From a checkpoint of a small image embedding model.
Training: adamw at rate 0.0012, batches of 256, held-out accuracy 100%.
Data: trained on abstract colour fields from 500 small random pattern networks, 203450 training examples, 9.9 epochs.
Rows from block 3 of a small image embedding model, named by matrix and row number. Rows with one number belong to one channel. Each number is 50 + 12 x the weight over its row's rms, rounded and kept within 0 to 99. All counts start at 0.
After each channel's rows are labels from the 100 images, of 14848, where the channel reaches its highest value: "responds to" is what is common among them. Only what is clearly more common there than usual is listed. The data: abstract colour fields from 500 small random pattern networks. In brackets: how many of the 100, against the usual share in percent.
# convs0: expand pointwise conv (model.blocks.3.convs.0.weight, 192x48x1x1), inputs 0-47
# convs1: depthwise 3x3 conv (model.blocks.3.convs.1.weight, 192x1x3x3), a 3x3 kernel
# convs2: project pointwise conv (model.blocks.3.convs.2.weight, 48x192x1x1, transposed), outputs 0-47

convs0.126:40 60 44 64 47 34 38 51 46 46 37 49 77 40 48 51 42 53 53 57 51 56 53 47 58 67 51 53 50 66 65 49 52 74 63 54 48 44 54 50 36 53 13 40 47 81 28 57
convs1.126:44 59 58 38 55 66 55 68 69
convs2.126:35 51 36 54 65 32 39 71 70 49 53 56 62 58 64 50 55 58 58 63 45 47 33 31 61 38 50 44 39 73 56 66 52 65 54 49 65 65 53 60 58 51 24 74 56 44 48 57
responds to: mostly blue (40 vs 13.4); dark (26 vs 7.2)

convs0.63:45 56 44 57 39 57 56 50 18 55 46 55 38 45 58 44 51 45 40 40 67 51 62 63 48 49 85 59 33 63 47 66 40 47 45 51 45 38 65 54 30 54 47 64 38 60 75 31
convs1.63:40 44 45 33 50 31 36 45 34
convs2.63:55 26 55 50 45 43 41 60 68 40 63 53 43 44 44 63 40 67 69 53 52 58 39 38 53 45 33 44 63 27 66 24 65 41 71 46 49 52 38 43 67 68 50 43 55 38 51 66
responds to: smooth (72 vs 10.9); mostly green (31 vs 12.9)

convs0.38:56 66 55 46 51 61 45 32 51 50 50 43 46 53 46 42 63 36 46 43 52 46 52 43 41 42 57 54 53 18 32 60 60 27 54 65 46 54 40 42 69 41 74 45 23 32 72 62
convs1.38:35 52 35 59 70 38 59 55 41
convs2.38:43 32 37 52 41 50 50 50 48 53 55 74 41 64 69 47 36 60 32 53 63 47 39 47 40 40 47 46 47 85 54 51 21 50 42 32 55 60 51 56 35 55 33 59 68 55 34 48
responds to: mostly red (31 vs 11.2)

convs0.85:34 46 34 59 57 45 43 60 55 54 55 59 42 32 50 50 67 46 62 48 50 52 90 60 55 55 73 29 55 59 50 70 42 62 23 61 50 47 67 39 42 46 40 50 37 48 52 48
convs1.85:51 56 51 68 74 67 49 58 52
convs2.85:43 55 55 36 50 48 47 79 42 59 53 60 22 54 46 55 64 63 65 30 48 70 40 55 55 34 61 41 53 43 41 39 27 68 42 59 51 62 47 40 57 50 59 51 61 45 23 63
responds to: mostly blue (49 vs 13.4); smooth (33 vs 10.9)

convs0.24:56 50 57 44 60 71 51 55 42 48 56 59 63 62 52 44 50 46 49 45 57 66 22 50 44 41 35 46 48 31 32 56 55 26 55 44 47 49 14 53 71 44 74 46 43 56 62 35
convs1.24:45 57 54 49 79 67 52 59 49
convs2.24:58 41 28 53 49 56 38 73 39 52 61 69 27 66 74 36 53 57 40 46 47 72 24 32 54 30 49 47 55 54 58 40 44 48 61 48 49 59 54 42 50 57 38 42 39 40 44 35
responds to: mostly red (32 vs 11.2); smooth (29 vs 10.9)

convs0.57:63 57 99 19 46 49 37 46 53 46 42 44 44 56 51 44 41 57 56 40 44 51 58 48 47 38 35 50 53 46 47 36 50 51 44 48 38 61 46 49 56 35 59 46 58 44 23 51
convs1.57:51 58 49 57 78 49 51 69 47
convs2.57:56 42 54 44 55 36 86 51 55 44 54 47 42 36 20 60 64 51 67 39 54 64 59 62 49 49 61 35 52 55 65 51 68 48 19 62 50 42 51 32 51 58 37 44 45 50 50 58
responds to: mostly green (65 vs 12.9); smooth (34 vs 10.9)

convs0.39:39 59 45 41 49 67 50 46 50 53 60 53 45 53 52 19 49 34 33 56 43 41 53 51 44 52 61 54 45 45 35 78 55 31 43 58 34 55 54 55 60 41 73 54 31 34 82 43
convs1.39:58 53 46 66 77 49 58 62 47
convs2.39:42 41 26 45 59 45 58 56 56 49 52 44 52 62 47 34 34 53 61 62 33 42 45 15 43 38 50 27 36 53 40 65 67 53 53 58 47 78 48 63 57 42 55 43 35 48 57 32
responds to: smooth (45 vs 10.9); mostly red (38 vs 11.2)

convs0.66:45 31 43 52 60 46 55 39 37 62 53 46 38 32 32 32 48 82 64 54 53 37 62 48 50 63 59 61 61 54 78 76 37 58 34 50 42 40 64 54 44 45 39 53 56 49 42 48
convs1.66:49 61 51 61 23 40 60 42 56
convs2.66:47 46 31 47 42 26 56 48 50 74 51 57 63 31 36 61 36 60 51 52 65 47 66 43 49 41 56 53 57 35 63 66 58 49 55 49 78 47 45 49 52 34 26 78 48 61 51 42
responds to: mostly blue (45 vs 13.4)

convs0.99:62 51 72 27 57 57 48 57 52 39 42 49 30 61 49 71 48 45 63 39 44 43 43 53 57 37 19 42 67 42 47 36 54 49 35 47 33 69 52 34 47 29 55 42 42 32 43 57
convs1.99:50 51 52 60 67 69 60 68 60
convs2.99:67 42 35 50 65 44 63 56 60 42 51 43 44 27 47 61 69 50 74 47 58 59 66 51 62 36 45 43 65 40 73 47 78 47 35 55 59 49 60 30 41 52 30 47 39 44 50 42
responds to: mostly green (68 vs 12.9); smooth (60 vs 10.9); dark (29 vs 7.2)

convs0.53:55 37 46 37 56 38 57 56 70 70 53 60 73 39 44 48 88 51 44 54 36 42 51 38 60 33 52 44 61 41 47 64 73 54 64 48 75 57 43 43 58 40 58 51 54 43 54 40
convs1.53:41 58 32 41 32 61 57 65 51
convs2.53:34 72 60 70 53 57 55 45 47 47 43 39 57 49 59 33 38 52 32 50 44 53 35 49 66 66 54 74 44 50 37 46 57 59 86 49 46 42 33 64 49 57 56 55 28 61 52 34
responds to: fine detail (41 vs 15.7)

convs0.28:43 42 71 14 48 56 60 47 52 62 59 68 62 63 50 57 55 30 54 43 47 47 71 45 31 52 51 40 65 57 49 44 34 59 35 46 45 63 64 52 43 30 57 54 68 42 30 56
convs1.28:53 62 59 55 74 69 55 58 54
convs2.28:47 36 47 46 50 50 88 42 51 41 78 62 40 44 39 47 42 51 48 39 56 60 50 53 45 61 59 52 60 49 48 68 78 34 19 50 43 39 62 39 51 50 51 47 58 33 55 41
responds to: mostly green (35 vs 12.9); smooth (31 vs 10.9); bright (30 vs 7)

convs0.98:56 56 69 45 68 46 56 44 67 51 60 52 55 57 54 38 46 52 55 41 23 47 63 48 48 57 47 43 51 59 54 37 54 62 37 59 37 57 52 54 52 42 48 37 57 56 00 46
convs1.98:53 57 51 56 80 63 48 62 50
convs2.98:41 53 49 63 70 66 70 42 55 36 56 58 50 53 41 41 48 50 54 42 46 53 40 59 36 68 77 23 45 56 53 69 74 29 33 56 48 42 48 42 55 43 46 37 49 47 64 69
responds to: mostly green (45 vs 12.9); bright (26 vs 7)

convs0.156:61 66 48 53 41 60 73 74 41 37 50 63 47 54 40 47 58 70 34 44 42 57 52 73 50 53 74 50 61 64 53 32 60 59 55 48 52 43 55 50 33 52 35 55 48 70 62 24
convs1.156:32 32 51 30 41 57 52 54 60
convs2.156:51 27 44 41 41 26 42 52 71 44 42 38 43 45 59 61 52 51 67 80 53 31 54 47 53 45 44 59 32 40 56 44 35 58 43 55 56 80 52 48 76 64 48 47 52 38 51 53
responds to: dark (32 vs 7.2)

convs0.70:58 49 44 54 52 53 52 53 63 44 70 49 37 56 69 39 59 39 50 55 41 32 67 60 47 58 45 61 50 68 49 50 36 52 27 36 38 49 83 63 17 52 37 51 60 44 43 41
convs1.70:59 63 58 70 65 58 57 64 57
convs2.70:37 60 44 51 43 51 55 68 34 45 58 66 25 63 43 45 53 65 33 50 38 60 34 76 56 56 57 68 51 73 30 44 53 47 51 47 48 51 72 55 49 56 46 67 75 41 45 49
responds to: mostly blue (59 vs 13.4)

convs0.112:45 58 54 51 61 42 57 48 63 56 52 56 52 61 49 36 55 60 55 50 18 45 48 56 52 53 51 38 58 54 52 43 49 77 52 66 45 61 46 62 52 51 38 35 52 52 00 47
convs1.112:58 62 53 59 74 65 47 63 56
convs2.112:39 70 44 62 72 63 55 48 55 45 63 57 61 73 42 38 47 64 52 45 44 48 36 55 42 54 85 26 46 64 42 75 62 39 48 51 38 52 46 59 54 46 47 52 50 46 62 69
responds to: mostly green (38 vs 12.9); smooth (30 vs 10.9)

convs0.1:60 54 35 57 41 54 35 49 43 42 38 51 49 43 58 43 55 40 38 46 52 50 61 67 54 78 51 63 41 64 57 45 67 50 55 43 42 27 74 47 14 50 32 31 41 58 60 45
convs1.1:56 62 51 60 76 66 48 57 54
convs2.1:53 62 31 63 48 45 48 74 31 65 41 63 22 42 46 47 72 59 49 50 44 59 40 80 47 55 62 62 46 54 41 38 48 58 57 76 63 40 58 46 55 57 38 42 52 58 38 45
responds to: mostly blue (39 vs 13.4)

convs0.110:52 53 27 67 73 20 63 55 63 46 63 45 48 46 25 39 60 65 74 52 41 49 54 57 65 45 48 44 45 56 67 55 56 59 53 50 48 43 43 64 49 60 21 48 43 60 43 44
convs1.110:54 64 61 62 75 63 49 54 46
convs2.110:59 52 50 55 63 32 56 60 62 47 88 32 46 62 39 49 60 62 65 41 59 63 52 54 55 32 36 49 59 43 37 50 61 44 40 40 31 43 37 61 51 70 52 66 60 31 61 50
responds to: mostly blue (60 vs 13.4)

convs0.9:62 52 51 66 47 61 39 55 57 28 26 49 33 37 44 50 72 41 68 58 57 37 48 26 49 39 49 40 33 52 54 52 22 38 49 52 64 48 53 40 57 44 41 27 34 50 65 55
convs1.9:36 38 38 36 38 37 41 37 42
convs2.9:24 44 44 36 30 27 69 42 45 60 57 48 64 48 39 37 36 51 43 47 53 55 62 52 45 49 64 61 63 31 32 58 50 62 43 49 44 62 66 61 53 45 59 71 48 34 42 26
responds to: smooth (71 vs 10.9); mostly green (33 vs 12.9)

convs0.0:45 53 37 44 54 55 59 64 56 28 67 45 28 33 32 43 45 39 69 66 45 52 57 50 35 24 39 74 53 41 38 65 42 51 45 53 61 40 53 46 50 51 49 41 35 35 74 41
convs1.0:30 62 58 29 56 60 39 54 50
convs2.0:57 64 68 55 62 64 57 32 54 53 58 62 58 57 45 59 50 36 47 22 53 63 36 50 49 53 53 22 47 69 59 33 50 42 31 68 41 43 33 48 51 53 46 30 68 68 46 58
responds to: mostly red (34 vs 11.2)

convs0.108:47 53 46 59 60 29 54 55 60 54 57 59 59 53 51 43 41 58 60 46 38 51 46 55 57 53 54 35 47 77 64 42 45 74 54 50 37 51 51 67 45 59 15 42 55 71 15 50
convs1.108:49 58 57 54 72 75 49 59 53
convs2.108:40 61 39 56 68 54 45 55 63 45 77 58 59 74 47 43 46 65 56 46 46 50 22 50 52 40 57 27 37 61 46 64 55 43 52 34 46 65 37 64 60 47 45 68 65 45 65 67
responds to: mostly blue (40 vs 13.4)

convs0.55:50 55 62 46 63 45 40 43 47 57 47 41 53 51 64 40 40 26 59 37 49 40 65 46 46 57 46 43 90 54 63 55 45 74 53 47 44 56 57 54 30 44 38 40 39 35 21 45
convs1.55:59 60 79 46 54 51 64 52 56
convs2.55:43 47 51 61 57 56 63 52 70 51 74 67 50 65 61 44 38 49 50 36 39 55 36 36 53 56 57 30 51 56 54 60 68 56 46 58 61 57 75 55 35 20 29 49 46 40 32 41
responds to: mostly green (49 vs 12.9); bright (41 vs 7); smooth (37 vs 10.9)

convs0.23:66 62 98 43 42 45 52 53 43 61 57 51 53 80 58 50 51 55 43 45 52 46 58 57 41 45 29 60 48 45 51 30 44 44 51 36 41 48 39 68 48 46 50 57 63 50 27 45
convs1.23:59 52 57 59 56 58 71 64 69
convs2.23:70 46 81 40 57 46 75 51 51 45 54 44 35 58 26 53 67 45 61 24 39 63 52 59 53 52 56 47 55 43 57 35 70 46 37 56 33 51 44 33 46 45 43 40 63 44 38 62
responds to: mostly green (59 vs 12.9)

convs0.64:68 51 58 48 32 41 44 57 59 51 34 44 84 62 34 45 33 39 56 50 66 60 42 41 52 30 36 54 46 50 47 41 44 46 61 31 54 49 38 78 50 62 50 48 76 58 48 46
convs1.64:39 35 34 36 35 42 50 43 38
convs2.64:39 64 41 30 52 67 39 57 38 57 41 56 49 49 67 44 44 38 52 75 37 41 64 32 58 62 42 49 50 49 61 56 35 78 60 56 48 69 74 52 64 40 65 35 41 53 45 57
responds to: smooth (78 vs 10.9); mostly green (34 vs 12.9); dark (31 vs 7.2)

convs0.178:58 57 88 34 50 45 41 38 52 59 39 43 48 74 53 52 46 53 49 49 34 43 45 53 49 50 42 46 69 46 54 47 64 57 56 48 53 84 37 50 51 25 58 51 50 39 26 63
convs1.178:61 68 42 57 66 46 36 44 35
convs2.178:59 45 51 40 49 44 73 46 50 59 47 52 45 44 19 77 61 47 64 33 51 49 62 72 45 47 75 29 49 55 58 41 52 47 26 63 45 42 43 37 34 56 47 43 41 55 65 48
responds to: mostly green (45 vs 12.9)

convs0.158:47 53 72 23 42 47 44 58 51 54 46 64 54 75 40 52 43 50 57 20 44 63 39 50 61 33 53 35 57 39 41 48 54 51 45 60 34 69 29 41 75 44 61 43 44 51 38 48
convs1.158:51 63 52 55 81 59 46 56 54
convs2.158:63 62 24 47 60 44 37 75 25 56 51 56 29 39 37 58 74 60 41 51 54 67 50 58 53 24 63 41 63 48 49 46 63 59 39 54 46 47 65 32 39 52 39 43 51 51 48 49
responds to: mostly green (41 vs 12.9); smooth (28 vs 10.9)

convs0.20:33 44 28 56 46 29 40 39 62 45 30 30 63 40 44 45 46 37 61 79 57 44 42 46 47 57 53 53 35 44 53 57 35 48 54 62 54 53 25 54 76 66 46 47 39 55 42 61
convs1.20:42 38 41 33 43 33 47 44 31
convs2.20:61 63 46 47 48 84 45 67 35 60 57 65 45 60 48 55 71 51 40 31 41 58 58 55 30 38 49 22 46 44 47 52 60 37 26 52 60 36 61 43 34 46 52 48 62 45 50 57
responds to: smooth (74 vs 10.9); mostly blue (36 vs 13.4); mostly green (34 vs 12.9)

convs0.93:56 54 41 51 42 64 73 52 38 52 59 58 54 54 45 46 51 70 20 41 61 50 64 58 44 48 44 60 47 50 44 49 64 45 43 30 40 32 76 66 28 42 53 70 58 47 73 53
convs1.93:70 72 64 49 57 59 52 53 59
convs2.93:53 59 39 68 62 40 48 40 31 59 56 52 46 48 45 31 59 77 48 54 52 39 54 79 46 38 70 53 53 32 31 56 58 56 55 72 34 39 58 60 51 51 50 38 31 52 68 43
responds to: bright (39 vs 7); smooth (35 vs 10.9)

convs0.50:38 53 46 40 27 47 47 49 40 52 37 69 50 58 47 56 31 55 26 48 63 66 34 39 50 28 56 41 42 30 33 49 73 46 65 55 66 59 33 45 66 41 62 61 45 48 50 61
convs1.50:50 36 48 43 39 42 50 31 28
convs2.50:54 45 60 62 75 70 60 36 68 44 65 53 45 43 59 50 57 34 75 56 40 46 66 59 36 73 50 39 56 44 50 61 54 41 39 55 38 40 64 55 42 49 40 27 51 33 48 71
responds to: smooth (73 vs 10.9); mostly blue (31 vs 13.4)

convs0.5:59 70 48 55 54 44 69 38 52 43 56 42 63 53 58 68 52 40 31 49 45 40 65 28 44 44 57 52 37 39 36 41 63 50 33 79 50 67 60 40 62 47 45 43 17 44 59 48
convs1.5:44 38 62 71 35 55 43 59 38
convs2.5:58 42 43 36 26 45 70 42 45 74 61 57 51 56 45 63 44 65 42 58 60 40 66 46 18 42 46 53 71 41 49 49 56 29 59 37 51 59 41 60 38 36 46 73 48 44 53 54
responds to: fine detail (60 vs 15.7); mostly blue (35 vs 13.4)

convs0.6:33 52 50 59 58 56 70 46 66 30 46 58 59 48 43 54 45 28 66 73 54 65 46 68 44 47 45 51 63 49 27 39 45 54 54 48 50 69 55 44 47 33 46 41 15 56 52 34
convs1.6:41 69 35 66 60 60 46 41 42
convs2.6:60 54 50 46 44 40 51 58 49 68 58 62 61 43 54 65 38 65 53 39 81 61 60 38 48 25 44 43 81 33 50 48 63 43 49 40 64 47 36 44 44 31 43 69 40 52 44 41
responds to: fine detail (49 vs 15.7)

convs0.100:48 48 48 61 49 44 50 47 66 47 69 48 33 56 64 41 58 53 50 58 40 40 62 58 52 59 46 56 54 74 49 55 36 67 38 41 40 47 71 72 18 54 23 63 61 38 37 43
convs1.100:54 61 53 58 75 60 60 65 52
convs2.100:42 56 39 46 43 45 55 66 43 42 61 71 30 71 47 42 55 67 33 47 42 58 30 65 52 43 55 62 45 63 31 51 53 42 51 36 53 57 59 62 52 53 46 81 81 41 53 54
responds to: mostly blue (63 vs 13.4); smooth (27 vs 10.9)

convs0.16:47 38 33 54 51 38 65 52 42 55 46 54 42 37 32 39 65 70 51 56 54 53 76 60 62 55 69 62 51 67 63 57 50 71 55 56 48 40 72 54 24 50 23 55 53 57 51 48
convs1.16:60 54 64 49 35 41 64 40 31
convs2.16:35 35 35 39 51 15 49 59 56 54 29 47 49 29 43 67 51 41 71 55 63 49 49 65 58 44 65 64 38 50 59 60 41 63 46 47 69 62 44 46 60 41 43 71 61 56 56 53
responds to: mostly blue (35 vs 13.4)

convs0.107:55 53 50 44 53 66 30 50 57 49 59 46 45 47 53 51 57 30 52 50 47 55 49 57 43 51 43 49 49 23 33 48 58 39 44 54 44 57 35 38 78 48 99 46 51 41 59 49
convs1.107:65 76 58 55 66 54 48 48 47
convs2.107:45 37 24 45 46 54 38 72 56 42 52 55 30 55 63 48 55 45 36 57 42 62 32 26 51 33 39 43 33 41 50 41 54 54 46 48 57 76 63 49 67 57 60 39 55 37 59 29
responds to: mostly red (43 vs 11.2)

convs0.138:43 48 55 50 63 36 59 52 54 61 58 49 68 46 53 52 55 42 63 49 42 53 62 41 45 60 49 38 71 59 46 48 38 76 39 55 47 56 54 57 47 50 34 45 52 45 00 46
convs1.138:51 68 54 54 70 72 49 58 51
convs2.138:34 56 41 57 64 59 58 48 64 42 80 65 55 76 57 38 44 53 56 39 49 52 38 49 46 51 69 22 47 62 39 80 56 50 37 51 37 47 58 53 46 41 36 54 57 36 45 64
responds to: bright (45 vs 7)

convs0.42:37 27 43 53 44 41 52 52 51 55 56 57 43 34 58 44 61 64 64 56 50 42 57 54 52 61 48 57 50 47 72 67 15 59 51 26 73 39 51 68 44 57 29 64 56 46 40 57
convs1.42:42 37 38 38 37 37 39 39 36
convs2.42:39 54 55 42 54 66 54 39 41 37 36 45 52 51 32 30 59 47 35 51 14 47 37 50 46 64 64 47 34 56 47 54 65 59 42 73 38 52 55 49 66 43 70 34 45 55 70 62
responds to: smooth (75 vs 10.9); bright (34 vs 7); mostly green (31 vs 12.9)